Weights of a small contrastive image-text model.
Model: 11.4M parameters, 48-pixel images, encoder activation gelu, encoder moe top_k, encoder width 256.
Training: ademamix at rate 0.00075, 8300 steps, batches of 256.
Rows from block 3 of the text encoder of a small contrastive image-text model, named by matrix and row number. Rows with one number within an expert belong to one neuron, the router's apart. Each number is 128 + 24 x the weight over its row's rms, rounded and kept within 0 to 255. All counts start at 0. After the name is the row's rms in percent of the matrix's.
Before each expert's rows are labels from the 100 texts, of 14848, where the router gives the expert most weight on average: "tokens" is the input token at the peak. Only what is clearly more common there than usual is listed. The data: made-up waving flags. In brackets: how many of the 100.
# router: router (text_encoder.blocks.3.mlp.router.weight, 32x128), inputs 64-127
# up: expert up (text_encoder.blocks.3.mlp.up, 32x256x128), inputs 64-127
# down: expert down (text_encoder.blocks.3.mlp.down, 32x128x256, transposed), outputs 64-127

# expert 19
tokens: "<end>" (71)
router.19 057 [140  85 169 159 163 165 130 134 121 135 150 106 119 131 133 130 139 106 121 123 118 128 139 127 119 142 110  93  88 142 164 105 124 112 128 132 148  95  88 135 117 118 125 139 104 141 135  81 150 127 127 139 122 145  87 122 128 148 141 112 145 151 120 111]
up.0 095 [128 130 120 183  81 129 101 123 135 113 130 125 114 123 121 119 154 135 165 139 123 147 127 118 157 107 177  97 181 117 151 150 131 126 125  83 172 160 135 126 152  81 124 119 157 120 105 158 146 135 102 130 140 138 142  97 105 125 107 130 107  78 105 148]
down.0 167 [132 119 152 105 131 130 103 164 109 134  74 116 134 122 119 157 117 172 100 120 119 109 105 125 156 154 107 140 145 151 121 132 101 177  68 157 101 121 126 120 119 145 102 169 106  96 152 126 124 128 126 137 145 164 136 124 143 126 168 132 160 185 153  98]
up.1 091 [ 80 112 129 139 139 129 100 108 128  97  96 141 131  90 135  82 140 128  89  87 133 138 148 140 113 119 188 127 124 137 136 117 143 120 153 118 132 128 108 112 179 124 133 146  96 124 136 133 100 172 171 120 104 133 122 157 118 147 118 108 119 140  80 116]
down.1 092 [127 151 130 116 138 142 182 123 139 149 164 126 188 125 125 140 101 157 139 122 158  96 145 122 128 149 124 170 107 120 125  92 105 131  96 132 108 105 129 115  96  94 107 116 121 131 105 106 111  94 115 145 155  77 113 166 152 105 104 118 148 139 129 111]
up.2 093 [124 150 151 168  78 159 118 135 134 137 140  87 132 106 134 117 183 121 162 145 133 135 105 116 154 110 153 102 144 131 127 167 128 118 133  88 171 142 130 136 141  77  99 119 167 123 115 139 135 116 125 132 125 128 147  98 110 124 131 128 137  84 110 162]
down.2 131 [120 113 155 114 117 131  86 163 134 136  59 116 131 122 135 158 120 173 107 117 116 110 113 108 163 154 128 122 168 159 132 130 108 183  76 154 120 130 109 128 113 141  96 171 101  92 167 141 132 136 124 129 127 166 129 121 142 128 165 131 147 182 144  91]
up.3 088 [122 123 135 162 104 135  86 119 149 109 117  92 108 116 141 108 163 114 136 108  92 156 114 118 149 111 177 113 171 100 149 167 137 114 120 104 158 156 139 138 164  67 100 125 172 138 113 120 132 133 137 112 131 148 149  90 108 172 143 132 114 100 136 176]
down.3 141 [118 112 167 115 114 140 106 146 123 118  74  98 158 124 126 154 138 171 108 111 111 125 103 120 168 136 121 118 152 165 132 137 113 164  64 146 104 135 103 131 114 125 102 163 126  93 160 141 135 137 121 133 155 166 132 116 148 128 174 118 168 180 156  97]
up.4 094 [120 110 122 150 102 123 115  87 131 137 116 128 124 115  96 146 152 150  84 134 102 138 133 132 150 108 109 139 110 104 147 115 103 147 122  98 154 156 140 106 118 130 150 154 129 115 170 138 129 167 111  80 102 142 133 147 106 109  93 120 125 118 137  65]
down.4 051 [168 121 142 143 121 161 145 145 149 134 140 121 128 128 156 131 100 129 116 165 154  90 118 122  96 157 136  97 143 132 158  99  89 125 167  97 174 103 115 107 108  90 120  89 124 152 129 113 147 114  99 170  94 135 133 133  95 137 137 133 130 116  87 156]

# expert 3
tokens: "field" (56)
router.3 091 [157 171 111 118 142 164 177  94 152 147 170 128 173 147 139  98 109 111 143 106 167  71 154 105 138 145 122 160 130 119  96  96 149 120 114 147 106 131 102 153 109 149 124 131 152 114  88 118 145  66 120 148 173 109 107 157 162 101 154 113 141 145 142 115]
up.1 177 [121 112 177 136 124 137  82 160  98  95 103 128 115  89 123 132 177 168 124 151 101 125 122 157 124 123 129 126 130 144 124 142 116 145 127  80 171 115 155  89 170 107 114 149 112 124 132 113 105 146 134 101 146 168 124 128  85 130 119 157 138 105 124 155]
down.1 109 [162 126  95 144 136 139 152 115  90 161 150 140 119 155 139 135 132 103 111 157 107 106 147  97 136 119 116 162  93  60 111  84 133 109 140 122 136  88 129 116 122 158 165 100 120 129 135 107 134 117 112  99 121  94 142 119 136 103  95  96 140 146 142 110]
up.6 110 [ 99  97 163 124 139 143 100 134 108  92 118  94 126 119 143 110 147 144 121 145  97 124 113 175 123 105 128 105 106 166 115 141 141 127 130 103 147  97 140  94 176 118 127 114 108 183 114 109 105 138 161 146 150 165 129 126 109 160 124 149 147 132 100 154]
down.6 170 [113 133 136 143 122 148 179 114 168 144 141 105 152 137  95 123 126 133 163 111 150 129 106 108 146 127 122  94 130 125 145 163 120 140  93 155 120 137 103 174  91 119 112 122 196 124  93 114 142  93 103 168 142 130 134  91 134 111 153 108 158 133 141 140]
up.8 093 [ 99 138 159  92 123 116 103 110  81 101 106  95 139  91 144 127 180 176 107 135 116 123 111 183 151 105 115 142 122 162  98 175 171 138 140  92 133 115 163 103 145 109 136 158  97 124 109 158 109 128 196 115 171 152 133 139 112 121 110 167 151 118 145 146]
down.8 245 [116 128  99 148 108 133 131 122 184 145 172 132 132 141 136 126 132  74 150 116 123 143 148  80 124 133 144 127 169 113 165 101 132 133 143 120 163 110  88 157  99 139 106  94 164 104 111 107 168 111  97 104 106 108 119 128 156  97 138 124 120 146 123 111]
up.11 197 [115 117 160 118 123 129  89 144  94 114 107  99 121 104 142 158 194 154 100 157  95 136 107 162 134  98 105 126 125 152 126 156 128 146 140  78 163 120 142  86 170 115 110 142 114 134 141 127 131 136 151 104 132 157 145 110  92 113 110 173 127  99 139 151]
down.11 176 [158  99  96 155 114 141 155 136 173 145 185 133 111 155 127 109  97  90 139 136 125 150 131  95  99 125 148 118 134 104 137 100 107  95 168 111 150 126 119 136 131 144 110  87 176 163 122  88 121 144 108 131  99 103 113 130 129 139 107 111 101  65  88 143]
up.12 093 [141 114 145 125 125  96  83 155  79 105  92  94 118 112 132 139 160 159  97 131 103 141  85 176 132 112 116 127 121 143 122 158 133 126 151  99 142 127 175  80 173 114 122 127 117 153 138 130 125 169 156 113 122 148 186 101  94 140  88 167 141 100 117 152]
down.12 084 [124 133 140 114 141 160 107 144 108 141 114 122 114 113 152 142 150 160 154 163 128  77 129 138 133 147 146 104 153 168  97 169 142 142 170 125 165  96 128 122 142 135 123 117 113 134 105 114 150  99 152 143  72 141 130 137 157  86 123 154 132 117 130 155]

# expert 30
tokens: "," (48); "and" (22); "field" (11); "purple" (7)
router.30 102 [128 103 153 147 113 164 167 138 131 109 108 132 145 100 114 160 157 159 113 142 136 110 102 164 157 146 114 102  87  95 159 104  86 161  95 149 129 134 126 161  85 112 133 161 108  98 150 118 151 140 107 117 128 134 146 132 117  88 150 109 160 168 153  97]
up.2 309 [103 171 109  78 150  80 136 104 153 157 163 100  98 148 118 131 136  76 147 109 130 171 144 118 115  94 110 124 146 131 112 131 138 128 164 104 128 134 133 126 116 147 122 117 138 184 106 136 109  96 160 129 134 135  90 154 160 137 104 160  81 124 121 142]
down.2 253 [109  90 123 132 111 143  96 128 144 115  99 118 130 132 153  88 118 153 105 158 144 101 124 172 133 179 156 133 120 147 143 100 103 138 130 131 145 112 111 110 120 139 165 122  86 108 175 149 150 149 136 130 105 140 164 138 131 163 144 124 137 134 111  93]
up.3 277 [105 168 115  69 150  82 127 102 126 166 153 100  94 165 123 131 124  86 133 126 122 164 121 123 122 104  95 127 148 147  80 162 158 126 166 127 116 127 133 125 132 149 139 121 135 181  97 140 121  93 155 147 140 135 110 125 160 138 127 164 109 128 127 147]
down.3 168 [162 108 130 171 101 142 109 166 144 113  96 128 147 114 128 105 130 165 148 109 106  93 151  72 119 148 192 105 158 131 145  66 123 115 130 110 126 135 131 145 128 142  87 119 160  98 158  76 141 140 113 106  83 134 145 113 145 122 120  78 153 107 142 117]
up.4 214 [104 158 128 100 138  88 143 118 151 169 164 111 109 158 116 133 131 107 155 143 150 153 102 137 135 120  90 101 140 133 112 159 122 128 142 112 143 130 131 130 120 120 140 108 140 189  74 140 106  87 127 146 165 142 107 125 161 130 129 155 117 116 106 148]
down.4 215 [110 136 129 106 123 130 134 123 119 107 100 103 152  96  98  98 133 146 137  81 151 104 158 111 106 149 179 138 128 157 142 102 123 159 116 129 123 127 134 156  90 159 112 149 117 133 154 108 135 107 168 146 108 126 152 149 160 125 123 117 118 157 158 115]
up.21 016 [107 173 128  85 140  94 108 125 148 145 158 108  91 145 125 119 135  87 168 127 143 147 142 127 120 119 123 109 156 146 102 142 132 122 167  95 152 115 141 124 138 129 124 119 130 187  98 127 108  88 150 143 136 144  95 143 146 145 120 168  91 110 100 157]
down.21 011 [ 99 158 124  70 136 106 137 111 148 151 143 105 119 161 137 135 144  67 108 114 131 175 121 142 137  90  63 121 129 155 106 150 134 116 128 120 119 128 109 123 134 122 144 132 152 179 123 131 119 104 153 122 152 132  99 143 129 139 154 161  89 150 132 143]
up.24 099 [143 150 110  93 146 100 123 120 124 150 141 106 105 179 141 119  91  71 118 105 105 154 123 108 107 103 116 124 142 160  94 122 169 108 162 146  94 125 134 117 150 147 111 107 146 186 129 118 128 123 151 147 133 119 131 129 149 154 117 143 111 134 115 140]
down.24 077 [149 142 125  75 152 117 142 133 115 157 131 104  94 134  98 139 128 117 133 132 135 124 115 101  93 147 118 116 132 150  90 131 109 127 163 119 126 127 155 147 126 173 148 128 144 167 127  76 140  77 166 155  88 160 132 117 155 131 140 144 107 156 160 149]

# expert 5
tokens: "field" (36); "and" (33)
router.5 095 [135 131 106 134 126 113 151  98 141 138 141 164 108 121 152 105 123 120  86 104 142 158 164  90 123 115 130 170 143 134  93  99 157  82 138 146  87 173 113 112 171 159 135 138 132 128 102 162  91 146 164 118 143 103  97 137  93 146 113 126 100 108 101 142]
up.7 017 [135 125 169 140 112 143  93 141 128  98  92 105 129  93 118 150 165 142 167 140 129 110 108 145 152 134 145  99 138 120 172 131 102 155 136 106 172 122 157 144  81  98 111 139 116 109 174 120 193 125 108 108  94 132 159 127 120  81 126 131 148 121 158 115]
down.7 019 [112  90 119 200 121 126  87 157 128  91 107 153 120 108 116  86 114 113 138 135 129 107 144 170 109 143 185 115 124 124 154 148 110 126 156 128 172 128 122 110 139 125 137 106 110 119 128 121 135 177 125 146 100 129 163  89  95 175 139 124 135  97  96 128]
up.11 072 [137 120 138 136 102 131 126 122 130 140 124 113 130 111 118 158 186 130 147 168 147 132  88 153 168 127 101 105 116 103 178 145  91 162 119  97 166 138 142 133  75  96 137 148 141  82 161 140 177 129  95  94 108 131 148 128 139  74 122 142 139 120 157  88]
down.11 060 [140 115 159  98 110 131 116 134  94 140 132  96 133 138 140 156 161 163 135 166 114 115  82 135 163 140 101 115 145 177 120 173 121 130 138 103 156 123 143 136 122 123 131 116 148 140 112 104 158 109  88 132 129 132 145 121 131  62 122 137 165 126 145 142]
up.17 400 [125 125 179 122 116 135  84 131 112 113  94  92 134 103 133 141 176 160 158 154 120 105 112 145 170 138 124 101 143 150 152 134 127 148 140 106 173 123 149 137  95  93 124 146 109 104 162 126 188 123 110 106 111 141 145 132 115  70 123 135 159 120 166 105]
down.17 398 [103 155 127  85 122 120 112 139 181 141  93 110 114 110 127 152 163  88 102  81 122 164 127  98 126 109 108 115 162 150 140 121 119 157 115 127 103 138 112 147 127 141  80 162 144 134 160 132 142 101 185 112 112 160 121 142 155 143 165 168  79 182 153 138]
up.18 027 [151 129 151 136 124 127 113 152 118 113 119 104 131 117 111 143 147 136 175 154 150 119  94 157 136 146 136  99 125 106 162 147  83 148 141 108 169 112 165 145  84 101 112 119 132 134 152 102 183 111  95 128  98 123 170 118 118  86 123 136 143 109 149 137]
down.18 029 [136 122 146 169 117 108  70 193 106  86  89 151 117 107 105 144 127 132 131  92  86 120 139 123 121 121 169 114 152 143 134 145 125 117 126 129 145 142 148 125 170  94  73 142 132 115 122 107 110 182 127 126 132 153 162  91  99 175 144 127 133 122 124 142]
up.27 380 [120 117 180 127 119 139  88 130 115 110  93  92 137 103 125 140 175 160 160 155 125 104 108 155 165 138 125 102 134 145 158 135 119 155 132 106 174 119 144 138  87  92 124 148 107 100 166 125 189 126 110 114 115 144 151 131 116  75 131 134 158 124 168 102]
down.27 348 [105 147 123  87 123 106  90 141 163 148  84 111 109 140 122 145 155  80 117  94 125 142 122  96 128 135 109 102 168 153 133 131 121 159 137 127 113 127 110 159 118 147 111 162 135 117 172 129 173 107 164 113 103 163 137 128 160 146 182 164 101 191 174 111]